From a checkpoint of a small segmentation model: adamw at rate 0.00082.
Rows from block 11 of a small segmentation model, named by matrix and row number. Rows with one number within an expert belong to one neuron, the router's apart. Each number is 128 + 24 x the weight over its row's rms, rounded and kept within 0 to 255. All counts start at 0.
After each expert's rows are labels from the 100 images, of 14976, where the router gives the expert most weight on average: "top examples" is what is common among them; "peak at" is the part of the image that holds the peak. Only what is clearly more common there than usual is listed. The data: made-up road signs on poles. In brackets: how many of the 100.
# router: router (model.blocks.11.mlp.router.weight, 16x256), inputs 111-147
# up: expert up (model.blocks.11.mlp.up, 16x64x256), inputs 111-147
# down: expert down (model.blocks.11.mlp.down, 16x256x64, transposed), outputs 111-147

# expert 14
router.14 [107 109 133  96 153 133 131 115 121 122 156 140 106 122 142 159 125  96 118 161 114 124 102  87 161 105 157 110 110 112 100 147 143 170 110 103 164]
up.0 [155 116 127 130 135 121 127 113 115 153 131 125 133 126 127 127 126 110  95 113 103 162 182 192  99 156 108 127  99 117 121 107 127 142 127 121 100]
down.0 [ 76 134 133  97  89 107 120 146 130 118 131 109 139 123 140 164  78 136 130 110 140  94 121 147 108  68 149 174 111 145  88 129  99 110 133 163 124]
up.1 [129 120 116 143 121 155 166 158 140 114 150 127 111 128 135 136 153  68 161 138 144  98 141 113 140 150 126 113 163 140 146 111 133 114 129 120  84]
down.1 [122  94 146 106 157 214 156 126 135 142 113 152 119 119 144 152 148 157 141 114 115 101 150 165 130 190 137 154 138 131 114 118 168 110 148 127 103]
up.2 [102 143 182 129 179 122 104 142 121 127 143 126 155 154 157 166 128 153 164 120 145 131 116  71 144 148 128 119 109 108 130 119 154 143 110 133 155]
down.2 [172 101 111  91 116 127 127 151 159 164 130 100 119 151 133 136 159 130 135 139 136 100 105 135 116 161 161 110 129 141  87 132  70 112 148  80 142]
up.3 [151 143 142 149 129 123 120 141 125 136 133 102 102  71 102 131 107  89 124 109 139 133 145 140 124 105 161 123 127 125 124 101 127 113 126 107 136]
down.3 [114 124 108 103 119 115 164 135 175 167 104 136 110 149  85 160  51 131 154  78 126 138 135 112 126 107 110 168 101 130  99 163 162  98 100 119 132]
up.4 [101 161 130 143 147 116 121  97 132 100 114 132 135 106  60 130 102 137 134 158 166 116 159 118 151  85 103 140 163 127 130 166 150  89 110 105 153]
down.4 [104 134 158 146  54 126 160 163  92  74  97 102 116 124 122 117  94 117 105 104 140 139 157  98 103  61  86 157 102 121 194 103 136 123 130 128 125]
top examples: square sign (76)
peak at: bottom left (74)

# expert 11
router.11 [113  91 106 126 143 143 127 118 115 103 136 167 112 102 140 179 138 160  88 116  88 101 119 108 144 106 145 147 109 111  95 158 141 193 120 139 125]
up.0 [148 111  96 122 131 142 142 128 110 140 126 115 143 145 143 139  83 189 173  94 138  94 150 147 122 112 123 163 144 100  96 142 166 115 120 109 111]
down.0 [ 96 120 174 146 163 121 131 120 114 104  78 117 145 139 121 128  91 180 127 112 131 113 127  95 115 116 130 148 111 111 167 125 132 172 133 138 110]
up.1 [128 127  92 134 172 128 176 152 123 163 124 127  69 159 145 127  99 172 161 142 124 113 125 102 121 127 120 113 175  93 162  93 157 138 135 118 158]
down.1 [120 117 125  82 122 162 130 160 103 136 139 115 152 134 123 164 161 149 109 115 155 121  83 143 136 124  98 129 142 126 105 128 148 120 127 109 133]
up.2 [106 101 108 171 151 107 158 124  76  85 109 132 124 146 149 123 130 144 129 142 148 121 169 164 133 138  80 105 103  71 166 152 135 158 101 114 114]
down.2 [133 129 116 124 111  87 144 129 129 132 111 151 129 155  99 117 119  70 141 139 145  78 109 127 110 107 149  97 153 122  96 141 138 177  96 115 145]
up.3 [156 127 147 122 130 147 150 147 100 122  93 124 126 160 141 117 102 150 180 124 121 122 138  80 114 106 138 133 126  92  72 141  89 130 132  76 111]
down.3 [123 160 176 132 140  90 115 121  85 109 134 118 140 134 162 125 139 142  90 144 127 143 161  94 138 113 147 142 116 129 151 131 119 170 117 113 129]
up.4 [130 112 142  88 131 110 126 126  97 124 154  98 136 188 148 147 131 152 157  74 132 112 132 146 104 140 112  96 111 122  71 151 108 137 139 160 109]
down.4 [ 95 116 111 125 109 150 189 113 134 147 146 118 118 100 156 123 168 101 107 151 111 127 104 165 140 164 110 145 142 177 100  87 119 133 158 144 146]
top examples: triangle sign (93)
peak at: bottom left (83)

# expert 5
router.5 [107  99 106 112 142 137 136 110 107 106 122 161  91 101 146 156 123 135  99 128  97 130 113 126 144 102 144 126 108  83 102 114 114 185 112 130 122]
up.0 [133 117 126 116  99 108 186 154 101 149 145 121 157 181 141 117 138 107 167  94 129 128 131 136  93 153  97 120  80 119 129 146 120 116 134 103 121]
down.0 [112  99 121 131 114 142 136 109 115 128 114 129 128 102 121 127 123 113 106 169 142  97 206 103 135 139 124 100 164  88  83 137 146 113 117 102  93]
up.1 [114 101 148 105 147 162 146 132 111  98 146 148 141 118 142 125 164 121 129 144 114 175 135 152 156 156 113 114 137 159 155 149 114 130 132 157 138]
down.1 [151 140 145 120 109 159  88 148 133 145 160 146 112 147  99 140 132 126 150 148 101 150 100 100 147 122 130  86 115 136 143 103 158 127 135  98 141]
up.2 [124 104 129 169  91 163 160 109 117  85 149 127 126 125 123  72 155 163 117 139 144 111 140 109 143 152 122  85 141 116 123 163 153 117 106  98 140]
down.2 [108 141 171 107 111 145 115 140  95  92 110 112 169 106 115 139  90 147 129 125 103 128 160 131 124 133 131 140  97 138 126 130 158  97 130 133 106]
up.3 [137  91 118 154 125 130  87 198 138 131 154 105 145 165  96 120 131 145 129 124 123 172 116 137 122 163 121 121 129 147 148 153 172 103 130 148 167]
down.3 [ 84 142 112 117 122 141 116 109  96 129 173 149 143 100 108 154 125 201 185 152 146 142 181 122 145 105 166 128 118 133 106 124 146 124 100 146 136]
up.4 [111 136 121 124 161 134  99 112 173 143  70 134 155 132 102 150 118 153 196 132 164 144 157 144 148 123  99  99 114 121 162 116 163 128 131 176 114]
down.4 [112 110 113 140 130 148 124 128 154 100 131 130 132  84  92 124 150 176 105 150 120 129 164 153 121 164 152 108 141 146 131 160 160 110 114 106 125]
top examples: hexagon sign (49); circle sign (40)
peak at: centre (50)

# expert 0
router.0 [119 110 137 147 154 121 128 116 107 121 126 135  94 116 144 159 118  91 103 125  88 137 138 135 165 116 147 139  75  83  98 125 132 189 106 130 138]
up.0 [152 105 121 129 121 118 135 144 127 158 105 114 123 122 100 141 140 108 159  90 142  79 100 146 118 181 138 127 114 138 104 130 145 110 113 158  96]
down.0 [119 116 151 121 118 104 149  71 123 137  91 118 108  94 153 174 127 130 133 166 155 128 149 159 117 157 155  97  93 148  98 142 142 120 111 135 150]
up.1 [150 141 103 128 133  89 156 166 128 129 126  92 175 154 150 174 153 122 134 109 114 115  85 100  77 124 125 134 133 145 155 135 143 148 128 130 109]
down.1 [121 112  89 132 107 115 101 129 121 128 127 116 128 126  98 165 117 108 103 174 118 144 150 118 117 124  95 119 115 114 167 144 164 121 133  82 194]
up.2 [117 136  76 129 153 116 112 172 163 180 136 109 164 121 130 176 148 109 153 150 137 150  85 145 123 146 157 128 122 118 164 123 114 138 117 145  85]
down.2 [116 115 129 110 133  96 111 110 169 147 106 114 106 124  94 182 150 104 144 152 108 102 127 108 126 159 107 122 116 149 122 122 159 163 125 153 132]
up.3 [122 111 161 138 142 127 138 112 120 153 144 117 153 136 143 134 147 115 159 123 118 158 111 165 133 116 130 153 138 144 134 100 111 135 143 118 130]
down.3 [163 111 159 125  82  81 149  83 105 128 154 115 133 110 124 170 137 136 136 157 111 167 115 143  98 148 126 144  88 136 116 153 121 120 127 133 165]
up.4 [119 102 136  88 100 115 134 145 120  97 140  94 134 151 132 101 130 173 107 121 163 126 110 102 108 150 113  99 137 145 106 153 125 118 121 106 102]
down.4 [172 114 164 147  74 140 115 140 163 132  85 173 162  91 123 184 118 140 117 129 136 101  88 125 120 178 125 140 131 112 103 134 113 101  96 126 102]
top examples: circle sign (97)
peak at: middle right (29); bottom right (27)

# expert 2
router.2 [ 87 123 127 120 145 120 137 115 115  84 112 140  95  95 151 140 119 122 105 126  84 109 127 111 159 103 130 130 103  90  86 122 130 193 120 135 128]
up.0 [179 118 127 152 117 119 136 170 119 107 136 111 156 154 140 107 127 141 153 151 121 136 148 122 129 129 127  84 106 119 161 156 118 139 143  80 124]
down.0 [116 109 131 127 125 121 150 179 150 122 205 122 134 125 134 110 133 158 162 153  99  97 147 136 133 113 126 142 141 143  96 128 138  80 131  98 126]
up.1 [140 113 113 148 139 130 150 145 104 150 150 111 135 150  95 119 122 137 151 141 123 142 140 135 109 145 128  74 120 106 175 177 158 142 121  70 128]
down.1 [142 104 115 153 138 105 149 149 139 100 130 145  97 155 106 148 133 109 193  95 143  84 116 111 123 127 162 129 138 146 112 144 131 130 105 117  83]
up.2 [143 111 145 115 132 106 108 131 134 136  98  79 143 129 147 131 138 125 149 117 111 125 138 171 127 162 100  73 105 109 135 148 119 154 140 115  97]
down.2 [149 163 110  96 158  84 113 136 121 116 144 175  84 117 120 132 172 152 151  86 128 161 148  81 151 112 138 120 172 142 114 156 197 142  95 110 127]
up.3 [148 137 114 145 150 110 110 127 161 160 133  75 139 159 130 127 148 147 158 150 126 143 123 136  98 147 139 144 151 151 111 106 130 146 137 109 124]
down.3 [ 87 125 150 135  96 114 114 169 148  80 120 117 111 101 118 119 111 155 153 129  95 112 112 128 162 132 132  87  90 131 127 147 141 127 149 106 118]
up.4 [127 123 125 151 117 136 114 123 106  85 125 111 180 165 111 127 100 169 176 129 157 125 155 147 122 100 100 139 171 128 135 150 161 124 137 113 144]
down.4 [136 121 142 128 181  47 144 138 143 174 144 127  99 132 110 128 128  98 165 121 122 153 135  91 138 109  95 113 124 143 142 140  91 155  98 145 105]
top examples: circle sign (55); triangle sign (42)
peak at: middle left (31)

# expert 4
router.4 [116 119 129 123 148 111 126  97 102 126 112 193  75 107 160 177 112 105 108 138  90 130 131 122 145 112 144 126  91  92  90 123 113 180 108 152 152]
up.0 [119 146 138 113 140  86 168 104 142 122  80 145 119 111 128 131 114 169  98 133 141 181 146  91 133  85 124 121 128 130 132 118 157  74 150 141 170]
down.0 [117 101 146 136 149 165 104 160 109  84 109 111 144 134 139 142 164 169 132 133 138 113 186 143 138 135 118 158 120 100  91 113 167 160 124 110 110]
up.1 [126 127 110 130  79 171 148  98 112 103 134 114 172 129 129 153  79  99 148  95 147 104 112 147 129 137  44 127 169 165 116 142 141 131 101 142 138]
down.1 [176 117 106 168 135 126 130 108  92 139 134 144 157 163 139  98 106 138 175  77 127 136 156 146 143 136 123 148 123 105 124 103 165 138 102 134 154]
up.2 [104 122 139 123 120 103 126 102 116 157 128 135 177 168 171 102 126 119 101 110 108 102 150 109 138 157  59 133  90 145 166 157 136 139 135 120 145]
down.2 [139 104 127 137 133 113 125 132 155 158 126 158 140 124  80 133 126 135 143 158 157 129 164 114 159 139 168 118  96  99 113 150 117 132 105  82 111]
up.3 [133 128 127 132 137 156 133 127 184 146 118 101 136 140 140  76 121 100 158 147 101 106 111 123 125 149  84 147 149 131  90 114 148 118 165 149 177]
down.3 [142 122 108 112 134 111 164 165 131 153 182 172 147 169 125 124 149 131 164  98 121 139  56 119 120 160 148 147 120  85 138 163 132 133 130 126 129]
up.4 [130 129 137 139 132 112 136 170 140 138 138  82 138 122 122 135 147 144 159 116 119 130 129 127 102 173 145 103 132 116 153  90 134 140 148 130  97]
down.4 [140 152 115 144 119 157 170 124 162 157 133 121 137 131 112 114  57  63 135 183 154 166 124 125 125 133 140 133 137 114 162 123 119  89 137 107  94]
top examples: circle sign (99)
peak at: top right (53)

# expert 9
router.9 [117 153 169 120  94  96 153 116 138 125 166 149 155 164 127 132 191 168 180 139 161 130 113 136 108 158 126 174 121 168 125 156 110  65 114 162 181]
up.0 [ 95 117 124 102  91  89 115 156 149 152  77 142 115 136 128  99 165  85 138 114 126 147  98 137 131 146 131 160 110 119 115  82 102 101 128 190 113]
down.0 [ 80 125 146 106 129 134  86 123 140 155 110 132 106 127 153 132 158 143 128 138 136 152 131 148 131 137 149 168 105 137 108  99 119  96 119 156 111]
up.1 [157 135 123 134 109  99 123 114 116 110 161 109 139 144 137 142 121 132 182 105 137 116 115 133 148 129  97 116 104 114 156 170 157 164 124 161 123]
down.1 [129 129 127 151 152  69 117 137  90 137 185 127 141 125 127 173 121 115 134 153 105 123 151 126  88 112 143 128 110 138  89 126 167  98 125 154 143]
up.2 [117 119 128 145 118 109 136  83 171 141 156 151 129 109 118 122 181 144 160 161 112 158 138  98 146 138 146 111 136  91 112 134 127 138 150 160 127]
down.2 [128 114 142  94 114 112 123 124  97 109 104 119 104 111 141 156 120 109  91 131 121 106 107 157 108 120  96 113  77 109 111 131 192 165 115 157 114]
up.3 [130 126 117 164 133 115 110 105 124 112 176 122 150 147 135 169 125 141 156 129 135 116 142 109 130 139 117 127 109  95 137 149 161 163 118 162 132]
down.3 [120 132 156 136 155 128 135 156 108 141 158 121 130 133 123 160  90 108 116 142 133 124 138 101 105 103 148 116 152 127 102 111 148  95 133 159 129]
up.4 [137 143 130 173 129 145  99 115 191 153 157 143 131 120  82 155 123 142 174 159 125 157 177 128 120 158 162 168 119 144 117  99 169 107 143 134 148]
down.4 [124 150 118 129 158 122 140 116 134 164 153 133  92 122 153 125 134  92 134 118 130 164 131  89 122 103 143 150 169 120 101 105 145 108 138 118 137]
top examples: heart (89)
peak at: centre (100)

# expert 10
router.10 [127 126 115 133 142 119 155  86 109 119 120 124 126 132 135 171  98 148 125 151 105  88 121 120 117 109 160 150 102 101 125 153 155 105 144 182  91]
up.0 [136 139 150 111 123 121 145 176 127 133 129 110 125 141 125  64 126 149 137 106 130 148 107 161 144 136  99 138 111 105 160  89  60 129 137 120 120]
down.0 [132 136 174 153 139 129  93 119 149 135 115 127 155 150 149 134 159 169 123 115 158 145  96 144 142 152 117 125  83 131 156 102 140 120 124 107 127]
up.1 [143 105 130  88 107 105 145 130 115 129 105 118  76 159 147 118 122  91 129 150 114 115 101 100  82 121 135 154 119 114 109 144 167 107 118 199 141]
down.1 [ 96 125 155  88 145 155  93  98 119 106 154 113 122  89 148 179 139 139 126 152 117 109 169 103 130  91 133 170 193 144 102 125 156 117 139 134  85]
up.2 [150 139 116 145 126 154 127 162 151 146 119 131 100  99  52 135 137 100 154 184 150 150 111 138 166 130 154 149 137  98 128  90 140 132 110 152 112]
down.2 [157 130 134  82 130 108 110 149 140 170 110 121 141 146 148 108 130 137 120 136  99 123 123 126 126 113 117 151 161 154  90  84 125 152 141 118 109]
up.3 [150 134 126  75 129 115 144 137 123 140 115 140  97 139 100 120 123  86 165 171 126 115 113 127 119 116 120 146 108 135 104 145 120 121 135 150 129]
down.3 [107 131  81  98 173 150 115  89 128 130 128 135 112 131 132 176 104 111 149 141 104 124 130 115 118 130 136 115 191 136 107 121 132 100 117 146 118]
up.4 [104 126  98  94 172 125 107 127 149 167 109 130 120 140 125 138 122  79 146 151 139 168 115 127 133 134 118 147 131 106 151 114  94 126 118 164 151]
down.4 [125 132 113 125 159 119 142 128 150 138 140 158 149 156 108 192 125 131 146 112 146 140  95  87 174 121  97 127 139 119 136 113 119  98 113 146 139]
top examples: square sign (92); struck through (33)
peak at: top left (57); top centre (37)

# expert 7
router.7 [119 133 139 114 120 135 141 135 135 102  90 118 116 114 130 179 126 124 103 128  98 137  92  72 152 102 124 101 146 111 116 121 114 167 117 123 146]
up.0 [158 156  93 120 106 117 146 111 103  98 118 107 138 138 161 140 128 102 175 135 140 116 141 154 112 146  96 110 122 128 126 164  99 152 127 121  87]
down.0 [133 115 104 126 111 111 130 116 143 147  85 144 139 154 135 143 118 162 186 144 148 115  81  99 106 138 148 139 127 159 124 114 104 129 137 126 159]
up.1 [140 174 119 145 124 162 120 133 159  95 131 134 141 131 133 113 144 111 104 148 117 125 107 144 127 133 127  93 151 137 171 183 130 123 124 120  98]
down.1 [115 119 177 123 164  92 136 144 126 145  90 124  85 130 117 135 129 125 107 114 120 146 123  81 152 171 132 132  67 143 119 112 143 124 137 110 178]
up.2 [172 131 125 129 158 136 158 167 122  97 157  71 126 198 144 148 131 119 158  75 167  99 115 128  83 147  94  83 128 117 116 142 145 139 125 149  93]
down.2 [106 101 117 153 134 106 133 127 102  83 144  89 169 163 172  85 139 149 167 149 135 124 135 128 115 147  93 139 114 129 107 121 131 162 146 169 126]
up.3 [127 136 153 114  71 121 125 131 131 110 115 111 148  93 103 108 118 169 109 165 121 159 132 112 147  75 104  95 169 147 134  87 139 115 118 115 153]
down.3 [120 111 151 128 143 173  65 149 113 126  89 181 145 101 123 153  96 135 133 130 131 113 183 133 121 139 127 138  82 146  98 134  88 122 126 175 110]
up.4 [128 129 133 148 108  78  71  86 137 114 143 116 138 155 151  95 113 125 104 130 135 125 153 193 115 122  97 124 139 138 163  87 106 108 113 135 134]
down.4 [149  90 162  90 140 105 141 101  86 119 107 102 155 154 155 124 107 109 150  78 112 118 157 191 147 138 155 123 106 156 128 144  54 101 149 140 135]
top examples: struck through (83); hexagon sign (67)
peak at: bottom left (60)

# expert 12
router.12 [ 99 119 132 110 153 117 129  90 102 112 130 126  81  93 150 170 109 119  88 137 100 125 135 114 145 104 129 149  97 105  94 104 136 189  95 141 140]
up.0 [119 135 179 129 109 126 108 172 117 131 114 110 144 112 146 105 103 143 187  80 144  87 130 147 109 132 141 118  82 110 144 134 106 111 143 113 121]
down.0 [121 147  95 133 145 139 169 153 132 158 162 122 148 120 121 159 103 161 179 156 136 164 110 155 112 128 106 122 166 104 104 120 111 132 112 148 155]
up.1 [146 103  91 118 155 161 102 135 152 150 103 107 122 173 139 110 120  80 138 145 136  98 134 196 107 165 107 130 167 132 116 161 144 111 133  85  99]
down.1 [125 150 106 102  99  55 150 100 117 125 141 139 140 148 175 104 177 132 161 123 135 109 113  94 128 169 155 137 152 145 139 106 115 152 133 126 111]
up.2 [168 109 111 125 135 148 137 161 107 138 140 127 129 162 156  96 119  93 130 111 154 154 140 127 120  83 133 126 137 119 128 104 153  96 121 116 148]
down.2 [120 126 103  91 155 153 123 134 109 144 110  99 158 105 124 150 116 159 156 153 131 130 128 150 147 145  82 146 134 132 113  98 131 145 109 143  99]
up.3 [135 133 106 117  92 156 117 147 144 122 122  81 130 111 118  77 138 144 165 132 141 104 123 164 119 151 159 116 137 118 158 141 121 109 126 114 111]
down.3 [120 119 160 144 148 133 132 136 142 162 203 159 135 154  83 135  96 146 118 133 105 201  80  81 132 132 144 124 106 153 133 143 121 126 125 134 152]
up.4 [114 156 130 110 116  93 112 127 130 112 173 121 144 125 124 120 151 187 111 137 107 172 135 116 141 138  92 141 139 165 108 132 112 143 132 129 138]
down.4 [134 113 117 109 132 126 129 109 148 151 121 107  75 166 109 104 115 155 136 102 153  91 132 131 145 124 159 114 132 102 150 147 133 125 101  77 155]
top examples: circle sign (91)
peak at: bottom right (42); centre (30)

# expert 13
router.13 [109  94 131 149 114 119 139 164  76 105 115 102 137 159 120 134  72  77 128 114 116 157 124 125 114 113  94 142 124 100 135 186 110 177 154 122 132]
up.0 [152  89 181 169 115  74 121 116 114 148 122 127  71 133 158 123 150  84 105  93 126 120 148 119 141 135 136  83 135 132  97 117 172 150 136 152 127]
down.0 [141 115 110 135 184 115  97 113 125 118 126 122 138 145  93 146 111 109 109 145 128 147  99  83 145 109 133 119 110  81 153 154 161 149 115 132 181]
up.1 [111 217 130 106 158 135 105  97 167 136 153 113 145 156 120  92 124 133 135 115 145 115 164  92 172 122 111 101 109 151 150 176 134 133 126 121 129]
down.1 [120 118  96 116 128  93 116 113 168 128 160 112 155 126 109 153 117 110 120 162 106 125 166 127 116 129 115 141 138 179 107 148 131 135 153 145 146]
up.2 [130 137 108 147 128 133 139  95 143 133 102 151 155 143 131 188 150  89 152 128 119 139 142 102 119 147 120 121 121  89  69 127 166 115 126 136 177]
down.2 [181 122 110 151 180 127  78 121 195 154 107 114 100 122  98 122  95 127  74 116 111 158 150 108 150 133 138 110 107 111 155 127 113  97 169 115 149]
up.3 [ 86 119 102 120 155 171 113 126 140 163 118 172 133 103 130 201 138 101 128 155 108 120 114 160 129 146 138 138 161 115 103 122 120 154 131 155  97]
down.3 [ 83  84 128  95 135 134 140 158  88 108 133 146 161 115 148 117 134 169 167 179 118 197 106 119 107 124 145 127 138 121 136 145 128 133 119 119 126]
up.4 [116 129 112 159 175 156 105  88 166 171 148 139 106 106 132 114 137  78 108 120 144 119 119 153 156 164 151 118 157 159 142 195 122 140 121 154 130]
down.4 [119 130 120 126 126 111 122 144 138 137 135 144 112 110 174 189 177 102 142 158  97 115 106 133 127 123 167 160 134 163  70 154 143 161 131 140  95]
top examples: square sign (100)
peak at: top left (59); top centre (31)

# expert 1
router.1 [152  97 115 164 147 148 137 118 138 167 114 116  94 146 133  83 134 103 113 124 107 122  98 112 130 180  87  65 147 137 168 133 151 124 141 104 134]
up.0 [118 107  97 140 131 159 175 125 138 109 166 133 134 140 121 135 177  83 153 116 108 126  84 145 143 136 133 157 112 112 130 122 115 131 121 109 146]
down.0 [133 122 130 147 150  92 123 111 114 113 149 138 119 115 106 138 136 199 150 117 145 103 160 170 124  98 152 142 127 107  75 131 142 128 122  74  59]
up.1 [123 102 145 201 145 125 140 107 131 104  82 118 124 122 136 105 112 140 140 146 109 139 155 117 123 137 149  99 125 105 154 131 171 129 162 101 133]
down.1 [168 119 114 104 188 109 116  86 148 158 167 142 145 127 135 108 132 111 126  95 103  76 100 129 135 116 146  77 121 106 114 170 110  97 120 128 144]
up.2 [143 110 160 105 135 142 113 158  87 127  67 122 114 173 125 164  97  85 124 103 141 130 115 146 135 127  92 114 100 131 120 149 147 133 128 114 124]
down.2 [137 131 107  86 139 134 124  83  99 155 177 149 158 136 123 168 132 135 171  96 137 137 118 143 149 147 129 158 142 123 107 148 116 157 120 149 139]
up.3 [ 68 140 107 159 114 158 171 105 157 116 167 129 119 148 128 108 139 151 132 149 146 116 153 161 135 134 104 153 121 109 129 128 154 105 101 114 140]
down.3 [140 133 136 103 161 133 136 131 111 167 114 108 133 101 115 143 136 132 129 118 143 135 143 149 152 140 113 153 106 123  91 107  88 103 108 137 140]
up.4 [133 114 120 100 124 135 138 138 151 115 115 133 136 144 124 177 122 126 122 144 173 115 120 139 138 135 103 120 123 112  98 135 147 155  71 137 137]
down.4 [ 95  99 160 176 129 158  96 122 121 119 111 143 132 151 134 139 124 137 115 163 126 120 145 137 124 133 109 116 117 143 110 167 120 111 126 105 113]
top examples: pentagon sign (66)
peak at: bottom centre (99)

# expert 8
router.8 [130 173 154 137 152 151 114  91 147 196 100 122 103 119 146  70 157 143 168 129 121  78 125 138 124 168 133 129 120 115 144 104 161 175 160  70  81]
up.0 [136 120 113 132 134 136 136 174 145 100 113 143 159 132  91 157 110 158  89 135 167 147 171 131 161 147 118 153 106 135 123 140 138 143  85 139 140]
down.0 [180 124  86 159 140 160 117 161 134 155 165 140  58 136 155  87 119  88 152  88 122  90  81 119 131 114 105 138 158 139 148  83 179 154 149 122 113]
up.1 [115 120 126 105 152  96  91 123 107  90 131 125 137 118 121 154 120 146 118 106 115 132  91  97  96 115 137 130 121 152 167 122 113 110 142 119 104]
down.1 [120 134 194 135 165 113 146  91 146  94  89 137 126  99 129 108 111 128  81 152 117 161 139 108 130 122 136  99 140 152 102 130 131 131 131 158 108]
up.2 [178 115 102 137  90  81 188 125 104  93 129 124 131 153 110  94 137  92 132 129 119 135 109 109 117 116 114 114 127 126 135 134  93 113 131 143 157]
down.2 [134 152 186 118 111 127 137 143 150  92 105 110 109 110 109  90 126 109  77 142 111 129 156 137 118 154  96 124 135 155  77 134 109  89 150 126  79]
up.3 [117 113 149 186  98 146 135 104 144 140 126 150 101  84 132 125 152 130 111 164 121  90 143 134 132 159 163 113 132 107  91 122 120 124 146 116 108]
down.3 [150 155 104 166 175  93  87 140 106 139 180 119 115 194 149 169 151 140 103 107 123 167 111 171 129  89 144 133 126 129 165 105 128 153 106 173 144]
up.4 [129 108 133  70 111 139 128 156 114 123 134 115 109 123 110 123  97 142 128 145 151 109 135 110 107 137  80 107 108 155 153 131 128 141 121 158 104]
down.4 [163 122  84 151 134 130 102 170 124 174 150 132 119 122 133 145 127 143 107  89 181 136 116 131 139 117 142 142 153 108 187  98 110 118 100 154 143]
top examples: triangle sign (97); struck through (70)
peak at: bottom right (47); top centre (42)